From a checkpoint of a small contrastive image-text model.
Training: soap at rate 0.002, 8500 steps, batches of 256.
Data: trained on drawn small creatures on textured ground, 10.7 epochs.
Rows from block 2 of the text encoder of a small contrastive image-text model, named by matrix and row number. Rows with one number belong to one neuron. Each number is 500 + 25 x the weight over its row's rms, rounded and kept within 0 to 999. All counts start at 0. Numbers have three digits each.
After each neuron's rows are labels from the 100 texts, of 14848, where the neuron reaches its largest size: "fires on" is the input token at the peak. Only what is clearly more common there than usual is listed. The data: drawn small creatures on textured ground.
# gate: MLP gate (text_encoder.blocks.2.mlp.gate.weight, 1152x384), inputs 192-287
# fc1: MLP up (text_encoder.blocks.2.mlp.fc1.weight, 1152x384), inputs 192-287
# fc2: MLP down (text_encoder.blocks.2.mlp.fc2.weight, 384x1152, transposed), outputs 192-287

gate.373:493471482469528512486510518529481467481518519460506551442525524489507466521518479494491538519523524509486534475487481498484484506528498496451493477514488507488496504511504446457469519525476486495536528483505496502497455504548514444509487551502502494505498540470509485517518516480518504504
fc1.373:509499524455491534477462527519505540539485522493500522499543508549507504512460469481502513450554530460473511470517550516507444462507511477479502493500502476467490503499511483502475530513512485516475523484502495511475497512498476471473506496542503471519499476491537511488496543501488533543
fc2.373:482492488453498568511474560557480518526518492467495508458508519530524477499503463495522483485504510485507519486504516503518489478543480482480479476544514491475502517474506460471498503497523494488469546527515511531501508495512514493465431542528532499507505524476528542500496540484515502522
fires on: "starfish"; "plain"

gate.471:486455464497498473535490530493492493475477458519453488500528508500462526508451484500502497504519517497497508500524535519464521536537489459496515504501525550491474522502519459502524488466453531492487476490553518535518509522499477526524493501514505557513500506504538477560507551540511508487
fc1.471:464454496526501500515423485500502495527507466513532537505511498504493504490507499492518498484446535502462517476540448465460516484524530518514471510503492466489540458560451530514454490488500507478494477525524555508534478460493483508524508464490471488537508476495487472520491534523482456511
fc2.471:508492480541525481495492483500476441496507522506519464464526521487484482481503499456521558473488512536483490510502485480510501523454483508502490465467489493478510475471501513508483532486527484455538499492482524478543505459503500499541464513527485533534501531476469539494460493593519474487
fires on: "plain"

gate.13:474502509480521511498486504501522555561553498499466532521498475530532459510432475483500473535483461503500480532467438497549476513497523531448484501500473526507517451528508537515530520527501512507523506512480504512455505527491518552471503542457502497530480497474498534481492503476533468540
fc1.13:495486513485502507515521491491500516572510510535500518530474467496504480516496451495506507489485503495531531474445492505486490534509515518479485472475509450516495510490484544467511489502485501525519540509483487485476488528492471477486472476486525514517463515494492484502493493509522449589
fc2.13:509503509515507537501497522503495538561494518544523534516459452484516528489489459539486531496507491497567488480469493495480462517495535510479493516505502439511475494508486503452493522516480492497526510488481485535500512536515500499483494495466537520500491505488507490468472473522504461572
fires on: "striped"; "snail"

gate.710:488509536503514488516528489491522476512512488520501546529536479487498563481553498503525525513471486507479482518512502442471472488526508506494574548503518528523486503485433496476493455453501526482516506468499496491480512518468535488470514493531546504458479520525500493505501510481468474518
fc1.710:506448525546486500500499494505491442464484486511496466479533493485482535526482514503494532530523460510489501509551523472480506476481474513467537532520489485452553477500494458528480504514478487498517523480542542520504491499494509502530488520527442530527508519532533477503525514491468526540
fc2.710:456520505436495468516488528518534505519487483533558555460514494514510490488497482512444502502483442483487490538527470484507513470498506539519503498464466509505491487503481490506456480485499465485521505492535498503546520523504529520480509524507508500526546516513512423503475476443455483478
fires on: "white"; "plain"; "brown"

gate.545:488508513482566496488491503539479498535522494467464497477519498518497521515492530468499514501474454509474464494501477494542533516494481472489531500505511487524532467508493482502510477495477507479475451497509452520482530512448490558498456514499467560519527483526517519528482554461472562489
fc1.545:495493471483483516473516531521531503492528484495478488548526524471478496528434521491484478511517472486528484508478496534530508514482550436504453538501477492485444490518474451496492502536521527518463567490478519467483486494484475478532540454495529467537499512512453465483491478490496505521
fc2.545:476495489496479536476518479503478534469502515472475516500481521457511502502480492499484481514502518482494479449495512533484511492446521479498471482472525465476505464515480486442513472443504473488529474548462474448499530465498514436517555528503527487508505524511441495501489504533526486476
fires on: "striped"

gate.68:505486442475512553519512490501482502495519528482494512558543493493455501489488471506512531518497497511558497461487485510529501530498458501543465431518503516511479574483470494504511517502502511494509494519505497464486536494524493503475526535486505446495527492538462522497532524470492481484
fc1.68:496473476481471517538543516505500501494529541496508546533518486512515504491486495487493547510507540506482475475478501496514522538514470509474467418499484520460492501498490514484507494487468459494486481481483520487479510520534491544509470496484508481506512524529511513480554446477519522503
fc2.68:506520528522502505474496515480508450497479531520497512546506490486530519468499501537510518554517590483530499503490491487540507525463492501479475493482493482502545496486536546505509475480461511518512522485478497495486511494479522514521465470492505467488541502506495520479565527521547459489
fires on: "striped"; "snake"; "dragonfly"

gate.125:525456476503519498559485503531485472490517465501514545510534534513456437522506513507428484485526487500490489480466490541492546477516500522483446495474511470471498498509530415522484498476505551479502489486482489520490509526491487493482512459500535499519517501528516454493484491485487486502
fc1.125:486507545538473495540492517513456500512537508528479535486479511499505500478479504546461474476517484538501525493473490502533505475523523476516487459505501488505514479453486520498492498486517508493547489505485483481523486510519508548506495490473488528495508549469519531521478516514496509509
fc2.125:501494521498474514524457535480497499483536499545486559521524513500520494563531531502489431475491470494494493463498503503490509554483500486532498505502540537476507469527497463452496548504510496501523499495504526507510522542488569518515546503487460440488476525481517491486518470496469502504
fires on: "starfish"; "jellyfish"; "snail"

gate.177:514511482515472450473512487485543471532470484525517540501450537505480502501498527472546482527483492482530484548496496486475523491502537550472487454529473482532503496488489516429491470488527492525497526485517501487516489478466493533513544494473482515536495543504494499511515484451514533508
fc1.177:438517476512462494494511507498528489529472450500507469481522482514523565535521452508459515549471493547479508513534470480524511456492535507515495455506460492439496500515509519524531541509555508485497519497509507523525510490458487511493503509465485489534464488478482457517506491516521492501
fc2.177:473498507518486479474524459551521458538489472510494477457521487516486512478484485484477556526517503504490495459510481528476516500508494485526468554454505540481519516521522511518523485477571502457486484566509510477571472472488466489466508523469460529477484467499476486515524495515483495480
fires on: "starfish"; "red"

gate.543:484513493513529492484524510509520530520493509471514482501479490521462527509458516492474536472497468511484534487505527460487491570487481459501525515500503528500489507500528495551501502546468439504508507490558505524480471475475498533506496482462454457502468525523522531475501505544505490490
fc1.543:485503457519517495560484520479507487507514506509485533497503508478466480512495496492443495542481536527496485520463483515490475481470485481561497482541536496549502500496513488505516510494542497479492510496507481488476498502476485521555517482485512520455478493503475476491460514466505492494
fc2.543:507499535435497507505502497457486543492502506511469498548475524494517529548524505554459464523494496541485477484489513562504482556521511532527447510517469521511503485532513499479497498520535473506478497520434465457503493511501495569484502495468516507497455511478468460522489487499518516502
fires on: "plain"

gate.260:486485509463468496544531528520505528495497528498527498537513491522503512482545507536496499494498488506516522476504480507496492498510440502506499462513497463567486509498477479515489520480516473487548533496509502467503541462496476462478488525506488532527526495500516478493468535500464507518
fc1.260:480436487537537496535475475489504453561498483506481519487453506531486536498511497488495517531504452479489447488504516503508506508503528484499524498490488527469532457481466515514515504518526511507490509558492529469506512532488511543488497462472479484499511545472475469501505510488464516483
fc2.260:502458477488515523476535476485500506522510487454441501554478495486497483486488505497513470510488457469495494441517517490483545505516507528485480519474523567482488526472525480486501543507469463466482499560491526525474508512471510541514446487522523449490488534515479449497516517496457502479
fires on: "starfish"

gate.559:509478514498488511501494526516483523426529487502472416492532503513488470431475500432538506507515483501471501515503496471510521494496534526501497534496515544486469485488491486559480482541487484512503524532507460497524535529518461496482505459480517501526474470516499551520467515534502514483
fc1.559:501474526481551534537497520512482523479479497484502551518481459499466481449505504463511513484437485559480479536510510526468450481485527528447464431492479485495481477546502495490473500517521507524519461495502443487478541479486490557479480507451494528463480502506481517469512490480487498491
fc2.559:474491501493511504494490485518500522530467503500483504493502472490517498514479517492471548514488520554527506522534507489497492487469490485454496479531503496489534503549508489510477545511544478519515456438495496552472490463508553497538493456478471550464481504485509502490502473506523542499
fires on: "striped"

gate.759:452490539474500514520487530517518491529500454518534469501558497470479458490532462495534428495509444492522529533461488489520503522465516498533485488508523463538515476465513535484528506521489485480513462507494479517512518484519515476533473479469490498497485497491578539522466513532503470529
fc1.759:524495477555525483496532495448453474528491501483500503534495493514503526511494562502464527521537475508491475485508505535515514535501540537506481489538468517460530496526497500530499480518535476486507512501495490462483501519456544537501497515495504512514494455502366481500482499480514519476
fc2.759:535505495499488477514521517460498490517494507503481501479485477530485531500530510509473523486519536499483491471512504478509509463506539488454529511535516519459515536516494459527494481497481458486482498485509482503484501454479496542489481525502519503499506479495331501499531513481484525479
fires on: "white"

gate.289:516502504495530447532507486468501486526478459568503494491488539518481506531500522495548462497491546468530564509502494467484494500507510473522506508496507486476548511480508494476482488500463510494439519524489491450472522499481534513488515490498522464485477492502453529499522485498546525496
fc1.289:522480541513528465472508521544520531502455508471498485504508498493503569528483460521465480531537502520517470442527467498498514493513472508496509461504474521566428533521555477532467486506501448497545516521490493512510548470482482540471498517483467495472500497530526491517477490493517479514
fc2.289:488490506458503489449484440484514501520520512506494488483516463495543523441500491474507470478529471507551501445526508514491538495520479521472511444497528527515503508498505485456498492477502474482519510507478498507561532447509486490540520473527561426508515498514494563504509467489569499511
fires on: "starfish"; "plain"

gate.25:520497470451461533499489514499497487510460466502498521495497510521508513477518512526497487534496450494503506520527474484489506497525504501515526501501482496489497450474483500526535486470548526511492497500517507487501521486503515544458508469469487499478483510482459529474494465484482463546
fc1.25:492512480500536489483510516503534505490501469490494495483494541491511524515499527551494556475490437518483522473509472503516491507503504546514451492505492498460450479451485456452510521478533485510528486497505501504512490460490509517470494502516516519490497533526541472501496484473516495543
fc2.25:514560513506565519449510471505496513515517473490492494511501531484547515511456489520505514424501513488482508454477477538553506480506482502523449478488489443483467474505501520455551492504513492529495548487492456482505525473524465490511494526505546495435502485495538475516471501512568516543
fires on: "starfish"

gate.758:515520479516514502466480505544489531504445435475507455513525507487510519493476494500535498480547478517478511510558488514491455476481538499472550501511523518493492505501484508491540471516524493513483431493481468516493459507520517474478497461507479528447492515494504515517544508491496539497
fc1.758:499536485538498473517469459492498499490512515485508512531511488533515510494490464535517500499484508516458556472495524485490481499521489474473488536552506494471453524476497493476551500533520475477482492493485468478534501507514506457524515469504439472487502505519513508579496482491463514464
fc2.758:449510461489540533504493484520532471465498500476487482527509528492503530510491488479556578493475509486500468472499495493492510518526517503484537520458497495520488492486482518445502534506536479495502505447490467496485490525524503514526477451470495479485470502452514516477496499522485488486
fires on: "striped"

gate.581:467492498494538543509495478490494484491466493476509497481557489488503514510515502494476516505574509512467465473499567511476494439513477496479527526477496564478523511526513464534523509549523477494485511501471469527487483487481462519507504463527430500480476507529484487486508492481539499513
fc1.581:511475503494491506520476506485513484458485538487473522514523482474493503494471489500509497480540519511483443515488518513436523484520469522474507529499510523509523500484501485553535500549519488505510517446491464544566509491527482522511503475519503500484479521546460543470509513543511496499
fc2.581:512512500512489530517504500480499462481498451538518484500484485515473454503478513509476500475492530468474499473466456546547524503522423485533504514498492494420514481497510481531480511541459504511521460458493594506489495521467534470484474545540477523458532407458525484469518514538486445503
fires on: "plain"

gate.294:501537463485459487516450515473496472529509482478511490497547537456458494508514481488507491472476460494480523526507509543534489489487491530454468476467470529449485475482507540524484509520517490487517508487507510501513509496524526486517450498489481484493522551543464490488502523478483482508
fc1.294:542532497514518521475480470506457505512503510490466523523486499513500468502500485483516491414497494478490503504506521480538489491504491489490470558515517475467520467490520495511490496517482513486481516485495530482489479537480498483487514490513496450517507518517491488553501528530491505454
fc2.294:530510473487524534520530500519487561490531522480443505469505518545537447477485499498502525435495492479495484474479517465533524532494485517515509523493485502485489512527506508507522500508508512483488500508515506501487484535490502510509462528507466481486481502537501452473531511527498501445
fires on: "striped"

gate.365:491472461500495528507481469484535548456453536489520482510507499448484509562480503475461511488498497477570482538492508516495509512520515494493486486520507508515500528485484498488500482478540522505506501511453482541479496484471508501481543482496531518476548476477459474481490515493485517481
fc1.365:527475478516506552508520506486498490515503473485534522483480484502497551468517524455478494454465519478496516513483522494562500504484572510482502518510473498475466471468506511467537544548464491498499496523536543514472496505492508499474573504508528500503490525487509472504508482500496512552
fc2.365:543487507520511517491510496498493467494512478474496493468502504479574490498545468478492470473484471461499493536508504449532522528509488499504496488478501513507483475514475490502516512517472536500498504478431517563491535527470523530527536528504592469515420521512516485513499502504483500501
fires on: "plain"

gate.633:552522512476522510453516534504538452483490500470498522505500497482522443463482476462497486498509485537502542481506487501512528530476487553523465513504529474473514496492510495533492472528510530451482507518506487447494522534486538458501532507503494536487477516533466534524521519499510449481
fc1.633:546486472521453517530468470524513486444481487499477501519478528509519511492478469469532505525467504504497469496519506488486510474518508478505528521473533474524475493537496483529515490501507506458514471475468557538497499490465519519506505516518474488512480504520520488534517473567519457506
fc2.633:548491473467502531514504495511490464441525485508495502509501507536501498533463459479492513510477509523506518482505506524506514502489522494511507505502487477508492518493527512567466512551487557465500502543520557498521519530493510507494491517532504543513465484507510473540457545524480465495
fires on: "starfish"; "plain"; "striped"